A small self-supervised image encoder, trained from scratch: arch resnet.
Rows from block 11, named by matrix and row number. Rows with one number belong to one channel. Each number is 50 + 10 x the weight over its row's rms, rounded and kept within 0 to 99. All counts start at 0. After the name is the row's rms in percent of the matrix's.
# convs0: first 3x3 conv (model.blocks.11.convs.0.weight, 176x176x3x3), inputs 66-76, a 3x3 kernel for each
# convs1: second 3x3 conv (model.blocks.11.convs.1.weight, 176x176x3x3, transposed), outputs 66-76, a 3x3 kernel for each
convs0.40 094:57 49 58 37 56 47 55 55 32 43 45 59 58 31 39 59 34 49 56 44 35 59 56 46 39 61 47 41 33 62 39 46 53 50 53 40 57 32 53 54 36 33 67 40 60 52 42 55 52 63 59 43 59 57 55 47 63 58 71 43 54 46 72 54 32 40 45 49 40 55 42 55 53 62 36 62 53 62 71 58 51 57 32 45 71 42 53 56 49 56 46 34 39 53 38 67 48 47 43
convs0.41 106:56 52 40 46 69 64 33 45 47 34 51 43 48 39 40 58 41 54 72 38 62 58 60 63 58 64 44 46 67 50 53 50 48 42 55 47 36 49 59 64 40 53 55 28 44 58 49 61 52 70 49 52 57 38 57 63 54 43 30 49 63 60 54 54 36 71 54 51 40 61 42 39 54 51 54 52 55 54 34 46 49 41 54 52 59 57 43 46 39 59 43 52 45 57 35 59 47 52 55
convs0.42 092:46 48 57 49 29 52 55 48 62 48 50 65 57 46 59 31 53 42 38 29 36 76 51 42 40 40 65 69 68 59 44 35 43 47 67 63 56 54 50 45 47 50 49 58 33 48 35 50 47 53 55 55 54 52 52 39 68 53 41 73 42 44 50 51 42 54 56 55 49 47 26 44 43 37 53 56 62 53 58 74 63 49 42 54 35 60 45 42 37 40 49 47 35 56 56 54 46 49 62
convs0.43 099:44 53 31 40 39 60 33 56 41 44 52 45 56 53 55 51 43 44 55 51 43 45 33 20 51 65 43 55 55 45 61 38 57 69 61 50 50 44 62 25 47 48 44 55 42 40 53 48 34 37 43 55 62 61 47 45 47 49 53 52 62 43 63 47 71 47 39 57 48 48 41 64 57 52 47 63 49 56 57 49 43 39 20 47 45 49 51 47 57 55 67 55 48 44 50 46 58 54 54
convs0.44 092:40 44 66 41 50 58 46 42 35 66 48 70 44 46 42 53 51 33 49 43 56 39 57 62 43 56 56 54 63 74 53 47 45 34 50 52 25 39 52 42 51 46 52 51 59 63 55 41 47 47 58 46 60 45 48 63 42 47 48 54 59 48 54 34 41 45 58 31 54 46 58 44 42 41 26 50 46 52 50 65 60 57 36 61 64 63 33 37 60 54 57 41 51 53 47 38 58 48 53
convs0.45 101:31 49 48 51 46 19 62 38 56 61 50 55 61 32 43 53 56 70 54 54 48 49 52 47 44 56 47 48 38 39 54 33 45 48 38 43 60 45 59 64 37 38 39 49 35 33 54 62 47 49 52 40 34 60 55 69 56 51 46 47 48 36 48 58 54 48 55 61 55 53 31 55 59 54 49 50 68 43 48 59 54 65 54 54 33 34 37 62 59 54 35 60 55 44 39 43 50 52 42
convs0.46 096:56 55 47 59 37 32 55 58 51 51 65 50 53 50 33 47 52 51 55 50 62 36 22 53 58 37 54 66 51 48 51 41 40 62 64 47 41 70 43 60 41 60 63 49 45 49 35 50 57 53 59 47 58 59 57 50 57 38 56 52 51 24 42 45 65 50 56 44 34 50 44 47 63 40 62 50 49 55 63 51 59 56 54 53 56 63 51 46 56 31 53 45 52 56 67 51 37 43 52
convs0.47 096:54 59 53 45 41 45 51 67 64 39 58 53 78 52 31 65 55 51 62 52 48 68 54 49 50 73 50 53 42 49 43 49 49 56 49 67 23 62 66 40 44 58 45 49 47 42 43 52 42 38 54 40 56 47 46 51 27 44 49 50 43 58 54 40 41 45 50 40 39 49 56 45 47 60 55 35 49 73 55 53 56 51 27 43 48 35 61 28 50 45 45 49 54 48 49 48 51 48 45
convs0.48 091:38 49 70 33 28 59 53 52 42 51 33 38 54 50 56 67 49 63 46 65 62 42 48 64 41 40 52 57 54 57 48 64 55 62 63 50 44 57 46 26 58 39 41 44 47 43 38 47 51 52 49 40 62 48 49 40 39 46 48 36 62 44 39 51 51 38 58 64 59 48 43 59 47 55 41 45 61 45 40 51 53 34 47 67 52 34 50 30 36 63 85 57 51 52 59 58 45 44 56
convs0.49 097:56 81 31 46 51 51 42 60 61 48 55 50 52 42 61 51 59 40 56 43 64 53 62 50 44 42 57 36 45 41 54 64 37 57 56 55 69 58 70 50 38 39 32 75 43 63 61 32 52 54 58 48 66 51 46 49 53 33 56 45 36 59 34 56 55 53 37 63 45 43 54 55 51 48 36 62 37 45 43 51 39 43 36 62 58 60 53 55 43 46 55 69 67 57 53 59 44 51 40
convs0.50 092:61 38 49 62 53 53 50 58 38 55 54 58 58 66 50 52 49 52 59 53 51 45 55 42 39 37 53 38 62 57 46 62 43 51 45 53 55 64 57 51 57 59 56 47 51 45 58 48 52 53 38 48 37 44 50 74 49 57 60 35 54 54 43 50 41 66 58 42 48 62 50 49 41 38 51 48 59 61 43 47 47 43 57 38 57 43 65 19 44 37 48 42 46 47 55 27 61 40 44
convs0.51 107:52 39 44 47 54 53 54 61 72 46 53 58 53 35 49 58 71 67 68 49 50 47 53 65 62 54 47 39 42 42 45 32 71 46 31 62 36 48 54 62 47 39 50 62 71 55 46 47 45 47 58 52 33 48 62 58 64 42 58 37 30 54 58 51 29 62 48 33 43 58 31 59 52 52 51 57 58 55 41 43 38 59 53 54 54 53 64 49 63 69 60 51 53 65 34 54 56 53 69
convs0.52 097:57 49 49 72 44 58 31 41 65 60 34 59 49 60 27 59 43 47 48 43 48 47 47 65 51 63 44 47 51 48 49 43 32 47 53 55 35 40 62 51 44 43 58 31 45 60 40 42 47 46 52 42 45 34 60 68 49 47 37 54 50 59 57 45 44 49 38 59 64 50 61 60 47 49 55 62 48 50 38 40 45 63 49 47 30 33 50 57 63 31 57 47 53 47 62 44 48 46 67
convs0.53 098:33 30 26 51 45 34 54 59 56 51 71 50 61 47 68 42 59 37 52 48 51 54 39 48 49 49 44 59 49 46 51 60 43 52 53 41 48 42 37 14 48 79 49 61 57 56 51 48 81 48 81 60 58 49 62 62 59 46 51 49 40 33 46 40 51 41 51 54 48 56 47 64 48 54 47 68 49 50 54 46 53 50 45 55 45 57 61 48 49 53 40 56 48 52 46 27 60 48 55
convs0.54 095:64 61 53 42 52 50 50 29 42 43 42 45 67 42 42 55 63 49 51 44 45 38 57 46 62 36 36 31 53 50 38 37 45 61 49 49 42 43 63 54 32 61 37 37 59 71 59 48 57 50 49 44 58 53 64 44 56 58 40 43 49 64 52 46 42 47 60 51 47 51 66 48 53 50 58 41 54 55 53 45 44 55 39 44 58 54 43 38 49 56 63 60 46 59 37 61 25 62 65
convs0.55 096:23 79 57 47 62 39 62 49 53 53 48 67 40 24 44 44 46 43 34 50 43 24 48 53 46 48 57 70 48 50 38 45 56 53 48 27 34 44 68 67 46 47 60 49 70 69 64 56 48 41 48 50 57 45 46 41 53 46 60 19 27 69 58 63 60 59 51 45 49 26 65 60 59 62 41 41 37 42 45 37 63 43 49 46 48 56 43 46 42 46 50 62 47 60 44 70 50 61 56
convs0.56 100:36 35 53 40 37 39 55 37 44 62 51 24 38 46 65 43 56 49 53 39 46 40 38 36 50 40 62 48 72 57 67 43 53 50 64 54 54 26 59 26 47 51 57 51 55 54 52 44 54 68 58 32 41 53 72 57 40 39 49 45 52 62 54 33 50 54 59 38 45 47 44 59 47 46 46 49 37 32 52 57 36 50 50 60 60 56 50 44 54 59 40 47 42 51 58 55 58 46 52
convs0.57 102:63 68 51 27 25 62 57 53 42 49 68 39 52 51 49 51 53 41 46 61 54 35 31 71 57 56 66 53 70 41 55 58 61 63 56 46 59 37 47 44 56 62 54 51 48 28 61 51 59 44 36 62 40 54 41 64 60 61 40 46 37 51 51 39 36 55 55 34 49 64 70 42 46 42 35 62 34 66 39 49 55 38 66 35 69 37 55 54 51 44 62 50 46 37 53 56 68 67 55
convs0.58 108:52 52 75 61 12 45 43 64 44 40 49 48 48 68 39 51 45 40 52 36 62 44 51 48 44 46 42 60 59 56 57 34 59 45 63 43 58 39 58 41 43 60 61 49 44 53 40 40 58 27 43 21 34 33 63 36 51 46 37 49 50 47 40 44 59 48 48 28 62 47 61 46 51 49 60 41 42 37 61 58 59 33 27 47 50 55 45 44 60 63 42 52 54 36 25 43 64 55 51
convs0.59 097:54 43 49 40 60 76 45 33 64 39 51 52 45 57 48 39 46 45 46 37 62 39 41 45 53 56 58 53 51 44 50 62 54 52 28 51 31 55 50 52 59 59 51 38 43 77 53 61 55 39 48 53 55 59 40 31 58 41 53 23 44 55 58 53 38 59 57 45 53 66 56 48 48 49 46 63 39 29 60 43 52 56 60 37 40 34 46 60 62 62 55 32 44 71 50 47 38 53 31
convs0.60 103:51 45 39 31 56 34 51 55 56 67 56 53 58 48 53 49 78 45 53 34 44 53 53 59 51 45 39 55 64 54 48 52 54 54 44 61 51 42 55 49 34 69 40 66 46 46 54 53 36 59 38 70 45 38 47 82 38 57 46 50 58 49 49 54 55 38 57 48 52 56 37 47 52 68 48 41 47 56 49 53 55 59 49 41 51 39 56 55 42 43 44 39 37 50 49 62 34 58 49
convs0.61 096:44 41 52 50 40 66 62 58 32 41 45 50 39 28 64 54 50 47 58 44 45 38 59 49 41 44 53 52 47 31 75 45 70 58 71 53 20 30 65 43 48 47 50 54 53 40 38 52 44 35 64 43 43 46 34 43 62 37 53 53 35 38 48 37 69 65 44 59 66 56 54 66 49 65 58 46 50 53 53 45 64 59 46 35 55 62 52 48 47 51 43 66 51 47 52 42 49 54 53
convs0.62 098:42 64 63 53 46 41 48 57 41 61 44 51 56 61 49 46 54 27 57 52 47 39 44 51 67 42 44 53 63 51 59 58 41 66 44 45 37 71 44 63 48 58 37 35 40 33 48 36 47 64 50 61 33 61 49 57 47 53 71 60 51 55 35 51 36 55 36 50 37 67 53 38 49 49 46 59 54 46 39 53 47 51 54 44 41 49 45 48 35 59 57 42 63 32 41 55 49 52 56
convs0.63 108:49 56 54 47 31 59 53 37 47 38 38 62 49 42 54 42 53 55 53 59 59 47 33 39 53 53 53 49 49 60 36 65 44 71 44 69 51 53 43 45 39 62 55 33 49 34 47 41 38 50 45 35 56 55 40 58 44 53 59 64 58 51 54 77 41 46 41 47 57 66 49 39 30 52 32 57 35 76 48 50 45 37 44 63 43 50 48 48 27 44 43 59 40 50 51 46 54 58 53
convs0.64 099:67 57 38 26 48 44 56 52 55 55 56 37 54 46 57 48 40 53 57 64 45 52 51 61 66 46 42 53 35 55 54 51 44 46 57 61 40 46 35 11 39 47 51 54 59 30 45 36 57 61 50 46 57 51 59 49 47 37 43 56 19 48 49 52 39 53 41 50 62 57 56 53 47 46 34 54 43 66 54 67 62 45 51 34 48 58 59 76 29 41 50 37 59 44 48 46 50 53 35
convs0.65 102:38 53 56 41 53 43 57 59 53 44 28 49 39 46 52 65 65 55 53 58 44 64 62 43 64 48 64 42 60 37 59 35 26 59 49 55 53 44 54 60 44 47 69 66 47 40 45 33 59 44 64 36 24 38 45 40 79 45 47 50 55 19 44 45 50 57 56 53 52 59 64 49 56 53 62 51 33 34 39 57 43 63 68 40 51 47 49 41 34 46 65 59 35 53 54 42 60 48 52
convs0.66 089:49 48 49 53 42 64 24 49 47 33 42 51 66 66 67 45 45 52 37 35 47 43 51 50 52 61 43 66 63 55 56 54 58 51 48 60 50 66 55 31 53 52 54 53 60 29 42 44 54 52 56 57 62 73 49 42 51 54 47 40 42 56 49 52 48 49 47 61 44 45 51 61 42 51 64 52 48 61 54 50 40 52 45 39 56 46 36 37 41 39 47 29 52 50 41 57 33 40 58
convs0.67 096:50 61 50 43 56 55 48 54 37 49 51 35 51 46 63 56 40 56 53 51 46 57 63 54 56 42 63 45 54 50 48 40 39 42 44 46 64 40 52 59 60 48 46 61 48 51 30 40 48 53 35 69 28 32 51 46 48 50 52 38 55 39 39 61 57 35 28 59 44 64 39 65 61 34 53 42 43 33 41 27 29 56 46 57 62 44 35 39 55 48 50 49 67 47 48 43 58 46 74
convs0.68 101:49 53 56 51 50 53 51 58 78 45 45 35 48 59 61 52 45 57 61 65 52 37 49 49 46 60 47 50 39 54 43 41 49 46 61 67 42 42 51 55 55 50 31 52 50 48 40 48 50 53 47 57 74 54 32 42 61 66 78 11 35 43 53 50 41 65 47 66 54 35 40 35 49 51 70 60 48 62 54 59 65 44 31 37 66 52 45 32 41 46 48 52 41 64 53 47 51 53 60
convs0.69 103:51 48 54 45 65 62 55 52 74 58 57 64 54 57 49 48 48 67 54 51 43 41 55 58 47 54 59 55 54 47 54 42 35 42 52 51 58 59 49 56 52 58 56 38 69 59 56 44 63 59 49 60 51 34 64 58 47 34 52 40 46 46 58 53 46 47 67 24 54 44 50 60 58 51 53 43 60 38 43 41 40 34 38 78 49 58 57 56 45 56 34 54 31 40 58 46 59 66 69
convs0.70 092:50 42 58 51 32 61 58 45 45 29 52 55 41 49 51 40 49 39 49 34 59 40 59 42 44 47 56 39 47 45 52 51 51 51 51 58 46 46 47 42 59 61 57 55 64 58 59 76 51 67 28 61 37 66 73 45 49 45 52 54 44 43 64 49 49 67 54 43 57 69 49 40 61 56 60 64 53 43 68 57 44 78 57 33 47 33 48 41 53 59 66 48 38 52 40 43 50 50 61
convs0.71 104:50 39 44 56 51 53 50 53 48 52 41 55 39 66 52 71 55 50 29 44 54 49 47 47 11 66 70 49 56 46 56 36 33 68 46 45 47 61 36 42 62 60 60 55 48 51 63 57 55 64 48 60 36 40 57 53 44 44 41 54 47 65 45 52 40 47 54 50 72 51 59 44 67 61 48 58 55 22 52 25 49 39 66 74 56 48 40 51 57 48 46 48 55 37 47 64 50 42 42
convs0.72 088:47 49 45 47 59 57 54 70 61 41 41 61 43 39 40 51 52 41 44 34 43 54 43 54 51 55 58 49 47 42 61 49 46 46 55 37 40 34 61 59 43 54 22 25 52 68 72 43 45 44 65 34 35 40 72 43 66 64 58 56 54 56 46 50 42 50 52 39 47 66 66 69 47 51 59 38 48 40 44 50 52 78 60 38 52 48 60 42 41 52 61 50 76 65 50 38 45 64 52
convs0.73 098:63 34 39 48 51 40 49 46 60 49 47 55 47 45 47 59 51 45 54 57 39 57 52 49 49 42 63 46 41 54 61 52 50 60 42 41 52 29 55 45 64 56 47 59 57 45 52 63 38 54 59 21 70 44 65 48 58 48 66 48 37 47 52 53 58 62 20 68 53 29 50 50 34 48 46 46 38 44 66 41 45 74 53 47 57 40 45 54 56 40 47 40 42 43 67 47 45 47 40
convs0.74 105:38 44 49 47 52 66 43 55 52 57 50 64 43 49 44 43 44 66 43 51 36 51 48 63 48 65 38 53 57 75 50 48 52 43 49 56 33 34 55 51 54 43 45 39 49 57 39 53 49 47 52 47 30 50 58 50 35 70 46 55 45 50 65 45 47 53 48 37 63 42 48 63 52 57 31 45 47 72 55 67 54 46 63 51 63 30 62 44 50 56 50 66 51 63 49 51 36 50 51
convs1.40 095:47 41 47 57 54 62 44 41 46 43 53 43 38 61 54 45 42 37 58 53 58 52 51 34 36 40 46 51 74 50 48 61 53 42 82 46 35 50 47 53 49 64 29 43 64 49 49 76 53 49 63 41 47 44 38 64 36 42 31 52 47 57 65 60 46 54 43 51 43 49 39 54 49 59 51 48 53 52 48 48 42 33 66 44 44 51 36 30 60 55 45 47 59 37 59 48 47 67 46
convs1.41 106:60 55 59 49 56 46 39 53 54 49 38 62 53 51 52 54 66 56 41 71 43 38 29 49 21 44 34 29 61 35 48 80 55 50 42 52 49 65 46 54 56 64 53 73 26 37 61 46 48 24 54 57 40 56 52 49 56 46 59 60 50 46 44 36 59 54 59 38 46 60 47 56 51 55 43 46 48 52 25 58 37 40 50 54 47 37 60 37 44 63 43 54 53 37 59 56 54 51 54
convs1.42 098:59 47 47 48 41 46 55 67 52 68 57 47 27 46 38 40 49 21 52 64 48 40 37 43 57 40 54 47 55 34 55 51 55 48 52 36 41 42 56 44 43 35 73 40 56 38 57 52 31 41 36 58 68 57 50 49 55 48 40 52 38 72 50 59 55 49 55 70 60 27 56 47 31 36 38 45 43 39 58 58 52 42 48 61 40 61 53 68 63 47 43 45 30 54 45 55 51 48 58
convs1.43 102:49 55 61 57 42 53 44 49 55 57 51 48 45 49 50 36 48 48 45 38 37 44 66 40 33 54 51 47 65 44 35 54 41 62 61 57 63 56 46 48 53 46 50 50 71 47 30 55 55 45 47 51 65 64 47 40 46 57 27 55 52 64 65 40 32 51 44 66 80 44 25 50 53 48 45 45 38 35 39 48 37 55 65 62 54 25 37 43 55 29 48 45 58 45 43 35 54 50 58
convs1.44 092:52 59 44 58 52 56 62 53 51 55 49 41 37 39 36 41 58 53 53 67 63 55 53 46 49 64 54 47 50 59 44 40 45 29 63 46 57 45 39 44 43 33 62 49 36 46 47 44 47 41 40 55 65 49 50 46 48 53 56 28 48 36 67 56 42 51 57 69 51 38 45 55 46 47 37 72 58 67 54 52 38 45 49 43 43 42 46 62 31 60 49 33 41 40 37 38 52 49 50
convs1.45 104:59 50 40 53 59 56 47 64 47 54 41 31 66 54 61 41 41 42 43 45 75 50 34 62 55 48 45 63 51 25 52 43 66 46 45 48 41 60 37 26 47 75 61 38 23 50 57 48 49 50 54 46 52 52 42 61 62 59 54 55 64 26 29 54 53 31 58 47 43 50 46 47 47 63 49 45 45 43 47 56 65 54 63 49 45 56 53 60 51 51 51 52 30 77 48 21 40 65 51
convs1.46 095:48 40 52 50 62 35 59 39 49 45 66 50 54 55 57 46 43 66 69 34 19 34 67 49 25 48 59 31 46 58 61 46 44 62 45 65 52 56 41 36 38 43 60 49 73 34 51 50 43 44 47 60 55 45 63 59 48 35 41 49 49 61 46 48 45 63 54 50 59 59 42 67 40 51 61 54 62 48 54 52 45 54 37 38 59 63 48 47 46 49 38 48 49 42 39 46 45 41 42
convs1.47 100:24 42 67 45 45 48 52 41 44 49 52 47 52 40 43 40 58 66 46 34 58 53 57 44 61 54 41 38 52 51 72 25 61 32 61 40 41 41 60 29 58 57 47 38 58 44 51 44 44 51 40 49 36 47 24 57 57 53 66 42 66 24 51 34 42 39 57 51 61 51 42 59 53 49 52 40 45 55 58 48 58 44 33 60 50 66 36 58 60 48 52 54 61 35 67 54 50 53 37
convs1.48 097:46 78 55 51 61 68 37 53 52 40 49 45 50 55 45 57 69 47 32 30 57 33 46 57 43 62 58 39 45 49 48 46 62 57 43 35 47 51 58 57 53 47 45 38 27 44 34 35 44 46 39 51 49 55 51 58 37 53 61 47 60 45 43 60 53 60 49 47 40 46 31 48 57 47 58 31 46 41 59 57 55 33 48 37 49 51 56 33 54 43 61 47 35 37 44 37 49 56 38
convs1.49 093:31 57 59 39 48 47 56 40 71 44 45 54 42 37 42 65 48 48 48 64 50 42 63 47 63 39 31 48 44 49 50 44 50 48 50 61 59 52 67 48 41 57 38 32 44 41 52 50 43 41 55 46 65 44 41 61 47 44 43 46 43 58 50 50 53 59 50 43 52 53 22 60 51 39 56 57 47 54 49 33 35 55 26 41 45 44 39 61 34 51 45 56 51 47 39 32 64 38 54
convs1.50 091:47 42 52 47 49 65 64 57 57 47 52 45 55 41 37 54 44 62 37 39 64 62 52 46 36 59 53 49 57 36 34 51 54 60 44 60 54 53 42 51 49 50 49 50 60 44 40 57 52 49 38 46 50 51 51 40 53 52 43 51 40 56 44 49 40 38 36 54 55 45 44 64 38 34 41 51 49 50 56 62 66 56 60 63 32 45 23 35 50 70 64 42 36 52 46 64 54 60 43
convs1.51 107:42 63 49 58 55 50 52 59 36 59 49 52 55 61 34 52 55 59 32 67 58 45 36 45 50 50 60 40 81 41 36 61 27 61 60 47 42 63 49 71 46 34 41 69 80 44 68 62 38 55 33 37 43 55 61 55 41 49 49 53 44 47 44 47 49 50 62 58 54 45 63 57 41 46 53 49 56 46 42 54 60 39 53 56 55 46 41 45 55 61 56 55 44 67 48 59 37 50 44
convs1.52 096:39 60 32 61 55 52 50 43 47 43 58 62 48 64 51 45 45 66 47 39 55 59 53 53 52 38 45 33 57 47 60 48 44 36 35 56 49 49 37 63 29 38 46 63 39 37 43 48 61 52 39 66 48 48 66 38 62 49 66 58 42 34 35 47 53 48 64 66 53 40 50 67 36 47 41 25 52 58 53 62 56 37 47 51 48 57 48 40 41 47 61 47 44 56 52 61 21 54 63
convs1.53 097:57 59 65 56 48 51 40 44 61 59 48 52 52 50 44 52 58 56 59 63 63 63 43 43 54 52 49 56 31 46 31 60 67 73 36 49 49 33 49 47 57 65 62 51 40 44 38 26 39 42 36 66 38 48 49 46 64 48 57 67 42 53 35 57 53 53 53 72 59 47 33 52 49 49 47 41 55 33 40 42 47 34 67 61 55 38 39 40 46 50 52 75 58 52 69 66 45 18 56
convs1.54 100:55 50 45 56 42 52 51 49 39 55 44 40 46 43 32 63 39 52 55 51 49 40 53 63 33 54 56 67 63 50 54 67 51 42 48 52 56 61 53 46 75 62 52 48 51 51 46 48 51 54 48 66 55 52 46 43 72 51 73 51 54 39 45 50 49 38 43 51 51 53 52 54 46 37 48 60 35 36 73 48 54 64 48 39 51 52 46 49 44 52 31 59 41 40 65 36 47 61 51
convs1.55 102:43 49 54 34 55 39 61 43 49 71 40 56 44 55 63 49 40 56 33 33 55 76 64 55 48 49 45 53 64 36 30 59 61 49 51 57 56 34 51 23 62 57 54 38 57 54 44 38 48 49 76 40 56 49 25 24 64 53 70 66 41 50 50 47 61 48 48 67 45 34 60 44 46 40 51 52 51 51 53 43 42 38 46 63 47 47 48 59 48 70 51 52 43 56 59 67 44 67 57
convs1.56 098:51 70 44 45 41 45 46 45 53 56 45 57 47 67 78 52 58 49 56 53 41 40 65 63 46 57 66 51 51 57 49 59 25 52 60 40 59 40 75 56 64 51 43 42 36 44 66 57 42 53 63 61 46 55 46 48 64 65 55 48 47 45 46 53 49 43 47 47 44 65 60 63 71 51 46 58 51 59 60 51 47 45 54 55 44 45 63 55 48 39 40 61 56 53 48 49 51 51 62
convs1.57 105:49 19 44 54 51 50 53 43 37 43 52 31 46 66 54 81 30 56 52 50 40 63 40 49 48 51 48 57 41 58 61 53 46 40 45 52 45 57 60 47 44 57 20 57 57 47 38 42 63 53 66 52 56 49 63 42 48 44 54 59 50 57 63 44 57 48 46 48 50 52 53 61 38 48 44 53 43 48 44 53 49 54 49 39 62 57 51 50 52 58 36 47 56 56 50 57 43 41 40
convs1.58 104:50 67 49 37 59 50 38 60 59 50 49 65 44 36 58 57 49 48 63 48 48 42 57 32 46 43 51 63 31 57 40 65 33 56 44 55 63 48 62 18 63 59 45 44 46 52 50 43 51 53 39 50 52 55 56 48 32 54 64 33 39 50 47 49 52 67 60 43 33 47 58 69 28 39 51 54 70 46 47 65 59 43 61 54 53 37 65 62 47 50 31 45 45 63 60 47 65 57 76
convs1.59 095:45 48 51 49 53 53 45 38 54 49 42 58 56 43 50 57 54 48 54 63 56 38 61 70 41 54 40 49 49 44 53 54 56 47 42 60 43 67 56 50 43 56 29 47 53 40 53 36 43 64 52 44 37 52 47 41 58 65 54 33 32 42 51 42 37 45 28 50 52 55 49 46 36 35 51 51 44 59 44 46 39 54 55 14 66 56 60 40 67 38 64 47 43 62 65 48 71 66 55
convs1.60 100:55 34 46 57 39 54 45 41 56 45 40 43 46 53 56 39 43 46 57 46 52 49 50 41 36 57 47 48 65 53 55 57 47 62 23 57 61 49 32 36 60 37 49 56 43 48 63 41 54 44 44 47 55 56 40 53 53 70 44 55 44 43 57 61 61 50 39 72 39 74 65 25 54 46 48 46 30 55 44 49 57 60 37 46 43 50 80 53 53 49 42 54 41 42 49 40 57 54 47
convs1.61 096:50 29 46 52 64 46 38 43 59 50 44 61 43 62 51 48 52 57 55 54 72 37 28 46 41 58 52 60 27 56 56 52 64 52 35 49 48 39 57 74 49 43 47 46 57 60 38 54 54 60 59 55 47 44 45 52 49 52 58 89 62 50 35 40 23 33 53 31 58 47 57 47 47 57 38 39 47 46 52 51 44 37 49 54 66 53 48 61 56 38 49 38 51 43 52 43 51 41 36
convs1.62 097:42 58 72 41 45 40 50 43 44 42 56 52 47 66 41 48 53 52 52 54 51 45 37 42 62 46 48 37 63 59 53 59 20 53 50 45 63 41 40 55 65 47 58 57 41 50 54 58 60 57 48 44 55 52 57 50 55 45 44 50 62 51 45 52 59 60 59 56 63 60 56 68 61 33 52 42 53 59 45 53 58 54 42 56 34 63 37 67 46 33 50 41 48 49 42 47 48 52 59
convs1.63 113:65 61 33 48 31 47 60 47 53 62 63 45 39 41 43 55 49 44 51 56 40 59 61 52 49 52 59 32 63 45 51 33 77 52 55 53 49 49 45 46 57 41 67 41 47 65 55 57 53 47 55 49 53 66 54 45 42 41 31 49 38 67 63 53 50 47 51 56 51 40 64 46 48 45 49 53 55 47 50 47 52 45 40 45 61 54 46 37 65 59 40 65 40 58 51 36 36 31 38
convs1.64 101:39 48 57 62 53 57 41 46 69 53 67 48 23 49 40 58 43 55 44 56 61 59 54 52 60 44 60 51 57 49 38 46 62 54 73 25 61 28 40 43 36 67 61 56 51 44 60 60 45 62 58 43 47 32 48 44 65 53 51 45 52 58 56 51 40 30 40 53 43 51 59 46 57 52 52 53 61 56 49 54 51 44 65 30 41 40 71 49 54 63 46 52 66 56 64 53 50 57 34
convs1.65 101:61 60 52 58 50 54 51 48 46 51 37 44 44 50 40 49 60 60 50 52 44 33 28 56 50 44 61 70 54 56 50 32 50 67 44 42 38 38 46 50 55 51 51 39 49 50 58 42 51 59 40 48 45 51 40 58 49 51 57 46 54 58 40 52 44 39 41 56 43 43 55 68 47 58 48 57 53 59 55 53 60 43 52 50 41 50 48 52 66 29 52 53 45 53 52 49 62 42 60
convs1.66 087:58 66 62 45 49 37 64 48 40 52 43 40 34 49 45 47 36 61 56 59 57 55 39 40 42 32 42 33 65 52 57 49 38 39 48 59 22 37 45 31 51 51 53 67 58 36 36 40 31 54 43 44 44 40 55 32 30 54 63 45 61 54 64 42 47 57 39 43 31 51 53 46 42 62 60 44 52 59 63 80 57 47 50 39 49 23 34 41 51 50 54 47 52 53 43 47 46 48 63
convs1.67 094:53 62 44 33 41 45 38 54 39 49 54 38 50 48 49 56 65 37 42 60 47 63 46 47 47 53 36 46 47 47 28 49 58 75 49 70 43 61 53 44 40 36 31 58 54 62 66 53 33 58 54 59 42 56 37 43 61 67 32 46 32 49 30 61 52 56 63 58 78 61 53 40 66 54 39 52 34 40 38 58 43 58 43 66 49 32 42 51 43 35 39 52 57 56 53 60 57 61 53
convs1.68 099:70 42 48 56 41 55 54 57 46 45 62 55 61 38 29 29 58 73 61 46 41 38 62 49 46 47 91 35 54 53 47 55 53 54 69 40 70 55 52 63 43 49 38 40 74 59 41 45 53 59 58 58 39 56 47 59 72 39 40 44 59 49 58 49 69 51 67 46 68 47 54 37 37 44 49 26 54 52 46 58 49 55 32 50 67 62 39 55 52 59 49 53 50 47 50 54 43 41 53
convs1.69 109:43 40 60 46 67 42 45 31 50 42 42 49 44 56 54 44 47 57 57 47 50 54 56 55 43 40 41 44 58 51 44 50 59 56 53 44 55 48 56 49 60 73 39 57 66 48 37 49 46 52 56 42 54 52 53 44 42 48 50 45 56 51 53 32 46 46 56 49 34 55 61 53 55 55 57 48 46 55 46 59 61 60 46 54 25 31 50 31 47 49 43 50 32 41 44 41 78 70 55
convs1.70 091:49 62 52 60 53 39 54 41 49 37 58 78 57 63 58 71 37 45 32 57 42 34 41 35 70 74 52 42 72 46 68 59 46 50 44 54 45 68 65 45 41 41 42 41 59 38 44 45 50 44 37 39 56 49 45 48 54 77 55 45 46 50 59 50 58 57 47 44 52 56 70 45 59 56 61 55 50 46 47 60 49 47 40 71 67 45 34 46 27 33 37 37 56 28 60 62 63 50 55
convs1.71 113:41 46 51 45 46 60 77 37 57 46 46 46 50 39 65 39 63 84 44 37 50 41 47 56 52 48 54 46 38 51 42 63 66 44 61 44 48 64 57 77 49 54 39 18 46 59 49 49 62 41 50 49 52 46 39 46 63 62 61 53 55 42 65 42 42 57 58 37 53 52 75 46 51 53 48 45 50 36 54 47 51 77 43 43 26 63 61 40 66 37 52 45 48 43 48 62 37 55 56
convs1.72 089:46 36 54 48 49 61 48 46 50 65 35 35 50 37 66 44 29 53 45 46 47 44 47 49 50 50 42 52 51 67 53 61 31 59 57 48 63 66 36 50 63 51 53 45 55 43 41 47 47 58 58 46 51 53 47 46 60 46 44 75 45 52 29 42 36 52 53 54 30 54 52 44 48 50 51 47 51 72 54 47 50 48 64 46 43 53 43 63 44 52 49 44 37 49 40 47 31 39 33
convs1.73 097:26 70 51 55 70 45 44 65 44 59 61 62 47 51 38 50 63 51 52 35 51 54 58 56 50 44 44 52 47 58 50 55 26 65 50 50 61 45 63 51 61 45 53 48 61 61 45 49 74 48 44 46 65 34 39 62 47 47 55 48 42 52 46 49 53 56 46 43 54 57 52 51 54 55 55 49 68 62 48 62 64 61 67 46 47 69 49 25 42 62 47 53 48 49 46 59 44 49 46
convs1.74 107:50 56 38 68 22 52 52 66 37 59 45 64 46 60 44 50 56 46 62 34 49 32 66 55 50 31 51 52 50 49 47 38 51 52 56 33 45 59 48 54 50 56 57 73 43 54 40 52 33 64 47 58 58 45 50 70 52 70 32 47 45 59 43 46 58 47 49 50 70 40 67 48 42 48 42 58 42 53 51 51 46 55 51 47 57 51 36 44 52 58 51 46 60 54 54 65 44 35 37